From a checkpoint of a small image VQ-VAE.
Model: 4.39M parameters, 48-pixel images, encoder arch vit, encoder activation squared_relu, encoder patch size [4, 4], encoder layers 10, encoder width 160, decoder norm groupnorm, decoder activation gelu, decoder widths [48, 96, 144].
Rows from block 5 of the encoder of a small image VQ-VAE, named by matrix and row number. Rows with one number belong to one neuron. Each number is 500 + 50 x the weight over its row's rms, rounded and kept within 0 to 999. All counts start at 0. Numbers have three digits each.
After each neuron's rows are labels from the 100 images, of 14976, where the neuron reaches its highest value: "responds to" is what is common among them. Only what is clearly more common there than usual is listed. The data: dead-leaves pictures: piles of overlapping shapes. In brackets: how many of the 100.
# fc1: MLP up (encoder.blocks.5.mlp.fc1.weight, 640x160), inputs 108-159
# fc2: MLP down (encoder.blocks.5.mlp.fc2.weight, 160x640, transposed), outputs 108-159

fc1.278:470574446535503466402451573528482467493548438498551430458446492467419508498424523540438437493471519491470476508509376527503489424495603466498521443469502455
fc2.278:565483443540500550617585430457510482535564463424528556505640416554511490467498340485556505500527439549508473502520478448584501481469409424548467500537522523
responds to: cool (70)

fc1.252:557443516588595435484490570434469448472454494438392435568485512538474529512453544502488498475467446468496458487545459606524505507454478478516385475521559501
fc2.252:495444488520417545575481452621450585567564494596467577438564540428564485525500573481512358509480509591590449493411556503520469504503526430456562492535504462
responds to: dark (48); cool (46)

fc1.200:550489519533431486426467438434530499561479468464493523567512481534446521510522388591378416560538423495452462484537467498484644515494463485488462439514511521
fc2.200:388560452543549531508589524529498485459497546505454489501508534431491465520457485466563530351499545495467642491493470453530435528488494394615625485508488516
responds to: pastel (98); shaded (97)

fc1.308:489514481495471421441505497531581474484535418441452496509481450565569524483503508605466587524575541450415471538473420491503532548570567457459547610470451598
fc2.308:413508432507528517449567548515438471545476505546551529435520481491493433463535434447557546522529501394479488456423536637484493525511468581528532453555479448
responds to: shaded (84); grey (56)

fc1.588:576445463615517540553599422405478466573508504631529497504418485500565539443478441497414578527581437500498515549501427528607442472507447473460543545574537517
fc2.588:471585523488534485572383496522574418578518482402573502492510381551464530588604564573493486538491475526436531471507500366485504545468462494497488475468529507
responds to: shaded (81)

fc1.527:551495525463498501423500500512558606498499554501495481571566554501606358481502431493489498498489531482378455500465566417492463484574476518506482541616468495
fc2.527:502539533516481458477491582516418452497450499505532476477500526524392515468502503506479498466499530501505580554470471501499630458500535503504438504498530501
responds to: shaded (79); pastel (41)

fc1.14:584560504501438553432411421506463544493446501426474469684480482484512479468545500538544518519500502422491492485480527501518488521618461497409487546437500542
fc2.14:519428543504519465586555516487507521396537515522508482485488552500506531418500519550419627459376464421469510502527504510517422516502513489494576499554501433
responds to: shaded (92); dark (32)

fc1.390:468521467485486439471503514541508478606545476517488461467507396555551493522501472601551503464494499440487504502432467561490617456500499495437604493521500499
fc2.390:426506504492383543431543527555537564530383491531502503523494445505507498438431480502495437507577572565476525573522423626404499536490475525531429536561493522
responds to: warm (38)

fc1.241:457526503458467465492429481482502474524472427489510442574438499494512501491586651481513509509463574470473445420457406554505482502559457392453529554533556535
fc2.241:498464525449448495407532525477500459451534473493574503436515519407583518556447387497537476475527469504467506549491437503502479500479498527556499528543523483
responds to: grey (87); textured (75)

fc1.263:583402622572571533482508580492534549493464513482486561529436473518433449495590519557500570506598476526473494440474456500491441487496461542548565527541518496
fc2.263:510498444447450537497474474557517483447560476520507456435525469497572501501421514534533497542489514508442452465429529503475497438510553465505592481495501483
responds to: grey (66)

fc1.535:525424608450530464477497554488568374495488535511465491480496458550490477530510500442453498474490490490534520388506580499403584467630457534507498520533450460
fc2.535:451551500509478521494473411477488494467512457474545622447458509439540508417456508488521534527552511421467519530560507619507469468423562452514491498510513555
responds to: textured (71); vivid (64)

fc1.101:474525469501524498551426505516427570470454508502529516563541500519493530351512574534422531516470574522454604504418574479467462419512509557529469479440475544
fc2.101:611504498565498471520461428582499462524514540477388497475539531542523520500476506479510499467500488516471388545652425533456620567523496466527620524544571461
responds to: textured (76); warm (61)

fc1.488:581484557499500504419529468500500452461488399479458543500501500427481500504500356461509517501501506450500575499501473500461500545407499499483526503543505410
fc2.488:470554446516500499564490549436494492479500620491484500510497492581499397528500500495425492504480420631497498445451545557498430384495497513502439462395529596
responds to: grey (48)

fc1.257:483483512639543621484503505532573494522499519353531500498493498532629506456468507527537595500650519492514499548424424513484348517399446482390534471484489480
fc2.257:511514550504498409616644594522501502462558463497511525493494553560479517481566501428544476481403529478511424380537484505468568496529521506474500616503521467
responds to: textured (72); cool (33)

fc1.536:481544477516493442490412488511497509558418503427477504529466474476456620526560536539596515446484526481485493440430554507446456464501492580505459421553513525
fc2.536:456480381462534524530568549485524500441489559488490480474508504623547496481515510495416484500494426479602551535430533504484522493447558478515535590546506534
responds to: pastel (80)

fc1.4:504499437521466500450492441469490496498516365466562514548477345470462502460487518505517562522502476417478538448410569493561497438555599474514500491520542442
fc2.4:502468623493483511571502528453480499567502542490542497361506605499465474550507512502509487586529452527497457495468497490487488553468484574488565458493526472
responds to: shaded (87); pastel (70)

fc1.119:622493572501472509449490504557460491465539559450573567425464481399500449525487456459424386571477446440554533529516496422507607436481577511565437565554577524
fc2.119:476547459512537532514556495453490539477505503548480450598571503540418498513467512512516598440508656478540407421429486487506500495383515521436485495520476438
responds to: vivid (69)

fc1.514:449454506468487434435447594483555501573570512556547516573530550536419489557456554546514442487428535507537473527531442471498473434477403423496453542518607428
fc2.514:538532533502521495435532352554452526593530503489458554481505506486478501440483426457433486566496497501522520444351514499497417534469540505437501492550490564
responds to: vivid (33); grey (32)

fc1.629:471499540500498465533475549499537497659487546512496511383430428456460541536483547538410513506381515563593557413571474642497599537489489503508503466619466501
fc2.629:562529463529527454489493465424506481460553524605446477606477543463496498512400508579575495463483407591466500594488557458613381470478433581500428493496482526
responds to: textured (75); grey (44); earthy (40)

fc1.165:435480491463641538520503495446487526547441519583529507465491472505596480578415505488467522495444456529540441320444527463460496507505502428511551512556493439
fc2.165:546538489478514523436509419479537511588520600542515528497512491506407535459572491479535507352523471508502544501589506493495508526478459610416396454434485410
responds to: cool (39)

fc1.327:485542506498429496500537497363500464499596503506529450408491452538519543466476530369532562483424410485514415547570485585519471503480526412547521467602572553
fc2.327:499472577504497494492494466600521522595504474510575597523527438450450522463452419508575466506587525515541526564459456527442491433501480519486531620382494423
responds to: large pieces (64); earthy (53)

fc1.194:471563514490481505501469550530494512513441471457470454497576446533534480365484540484525438576475546503356503554471565465486520530483500485501523508478473426
fc2.194:474574507473459467577566493553473525455530488450537470391394502553383562620526480516462519433530508492561448506456471568622504495506494537567504552530449552
responds to: textured (99); grey (96); large pieces (71)

fc1.155:484489436542486425479551582655537504472431503460409563497494485569517489514456487406436508411553460406510566458517493513560478510560597496495536538457492529
fc2.155:500470595476431549499487463419468523541503558492475496497521521390494486451527532632533542648476558519545483575495438454465459407394493509508482435469583409
responds to: pastel (40)

fc1.304:475500451500500500500465500500500500490500496496500500500500500500500500552500499500500500479500500500500500500500336500502500500500500500500500500500500500
fc2.304:560500718500500500500500500500499500500500500500500500569500498500500500499500500500500500500500500616430500435500461690500500499501500500500542641499494500
responds to: dark (65); vivid (32)

fc1.55:560523443507318446505601447498494493501499506425507415481493449500515449595509607530500500550373502500410505455488509498499541637620602532498505489503484583
fc2.55:429518578460529499486381511447468495566488491430483637447468495521443515484518486502489556504467477422480503499509507421488441439471516519529493515497497522
responds to: dark (33); warm (33)

fc1.137:528655448432437525472543568462496504393443470575519462480492574552382462507576537529482482537418471503572481467393507462482512484444560549467478507498407539
fc2.137:471320508515581491463524436531562464556501601479398496512481431479522419514453462483449423548533528434474497571623485508418517557459438476475486507504558511
responds to: cool (57)

fc1.276:478445519487472436472574522529482506502476493388445476446501580543544501537519548459494501522499455479504493558514566536465491428553604576493510446512518573
fc2.276:530532502505468555460496454468337508518483538641544490467468454456475424465516515407407497607493604493448466492527443500501449560490488583536575522504501500
responds to: shaded (84); grey (65)

fc1.345:480465502547533474484395505536503507494469550487529514523474546493519523536548486300347430501467463573567469443604538459476451507514530496494546605452447477
fc2.345:555580501505430489431506493535524468595555495473445508493488414522512497475448497598518505443472533518468543470526525542526470559514500458594487449475467423
responds to: dark (69)

fc1.444:568495449425502413544499484489431497514565486440530502474453491459435457458547556589541445483463489536494557518517523494495497523454554504497567498514443515
fc2.444:421525615581519467497425577475509558557505436491448478456500434469506503505502542401549519582566499530440496550592492608518522524503444485498497491500493458
responds to: dark (46); grey (34)

fc1.402:556569519491554446453448546487506419484487431501513519466436509497413499514560541536430472520403462500519532526564475544503478494528507516547510396483396525
fc2.402:460500457630537559426490480458632544495469520480533432480499552520477495522532414441516516541507509569507455452428533483519571573515471532509523545524539487
responds to: pastel (56)

fc1.534:460510534596454517407463493477462488511485548507478533472494538587480510391471463466445541452550618580541450510414501491514497570551518462491527499541528405
fc2.534:507457435524493468568494497517463548451449490500435550502609513489508495555508486518516524524560478437500465397614390540435527565575511502566506498530504482
responds to: cool (82); textured (78)

fc1.405:494547521520532365506457393443495360586485535606500536458476458493522529472534513496521488507425502547408526391545557637495443534458549545471488491562513438
fc2.405:579495528480536603539489621516419490482557515428452530402466564411473491466497491473471470478458550481517461459474432439487579489500415482530468586489449602
responds to: grey (46); vivid (38)

fc1.295:467473501465518454602495348456511451516536485619458478611511523502400520478516564501495428576587513470445515485567441558509415433537500456477475493511478496
fc2.295:498532472565413589514585553486455494463411522505546591540479477531617500502522428471502499477361403532496500505497608505471524417466417502568505549479457430
responds to: warm (42); dark (32)

fc1.623:515485473526413515502462530509472400459487475454549458481502500455340414490481482449535457491437390490535535456579527589481480590579480445462457537474506471
fc2.623:404463587441587534521431502470530584507495538446453481471465451533559523470488484543474520520521570554481516485426497335568500486511503600582467485545480456
responds to: earthy (43)

fc1.603:493575551382548483480431591531516451495498397423518534398502559474513529486444480472489473451512564523485493530646505460423576475530490470526524450579506472
fc2.603:500527528608428423426512479351490451482434421507478559510479527561373549512508524500419550574524458545545524557470552538551537542505546533440457506522498512
responds to: cool (40)

fc1.418:501496488483512455441500510466507556499500555448516481420559488537462544530471509580473494458464513498370495382573466469477504446547443551581508649530454468
fc2.418:442574395515425492541467490436555495503504485501447465512508476476511454493533440378425469628492554576571571562504566500477566539455514480441533411517550526
responds to: warm (36)

fc1.492:498444499558477584480467533518437508523578501496568526495401496492569496558455432576499588473546527414449600460511497525467569506515510465447462494458543585
fc2.492:599470416499496519569506502441458571511423524460517506558503530455498462428497511463442560541569500583495529554478470390511472481512496490579517533529551444
responds to: warm (50)

fc1.150:478478502391502520455485514390456570510429531534486466554492473516492511563533490503450466494479540468487520489374447471545518416553492560444517406494474468
fc2.150:495549452521569543503554492527473419501510528557431507535486537526490503513553505521541497450465390514563482478505501516441516555504597459487490589471369534
responds to: textured (68); vivid (67)

fc1.637:611385485461508475473474497453600552429496503445492531492433503535520480457506465447506497408483446514556477477480476595500536484505474542556467465581567458
fc2.637:408524497494532500496502541544462495471521489541544551496482496481513542557568493517469435471497555510436581505504481559497479435538500446435587488460437477
responds to: earthy (32)

fc1.287:472397425477488648480441517573502534453522496519553495459539552461493483524458498446406527491546577508525462510562590491524442556534511450495498527540447552
fc2.287:443561484557473519504547483585497515489395528555541534504534436569483424589418501543557432567478511459520588484449507569519552471421403518513459519574542503
responds to: dark (38); vivid (38)

fc1.187:500494444500540370489498556502512628514396499486474466501612502512501442493510498488503566425501498500532475446501293501493465510488480562603500518421505489
fc2.187:510500493484495560486459483535554418505487434583478502440549510450401492424521496548488499502444501467514523429457500500651562509499492512437532473553506452
responds to: large pieces (71); earthy (38)

fc1.330:439482487481481438517461532428379504537380433372579498494455481534442496446515485555496474517468497499494455454440501529610615556592473509532517521520521525
fc2.330:533493526546582536500568474594492488525497476460502481406555505444562530551521457403471541496484438481439540552403495501472408535498542510493562455455514487
responds to: pastel (49)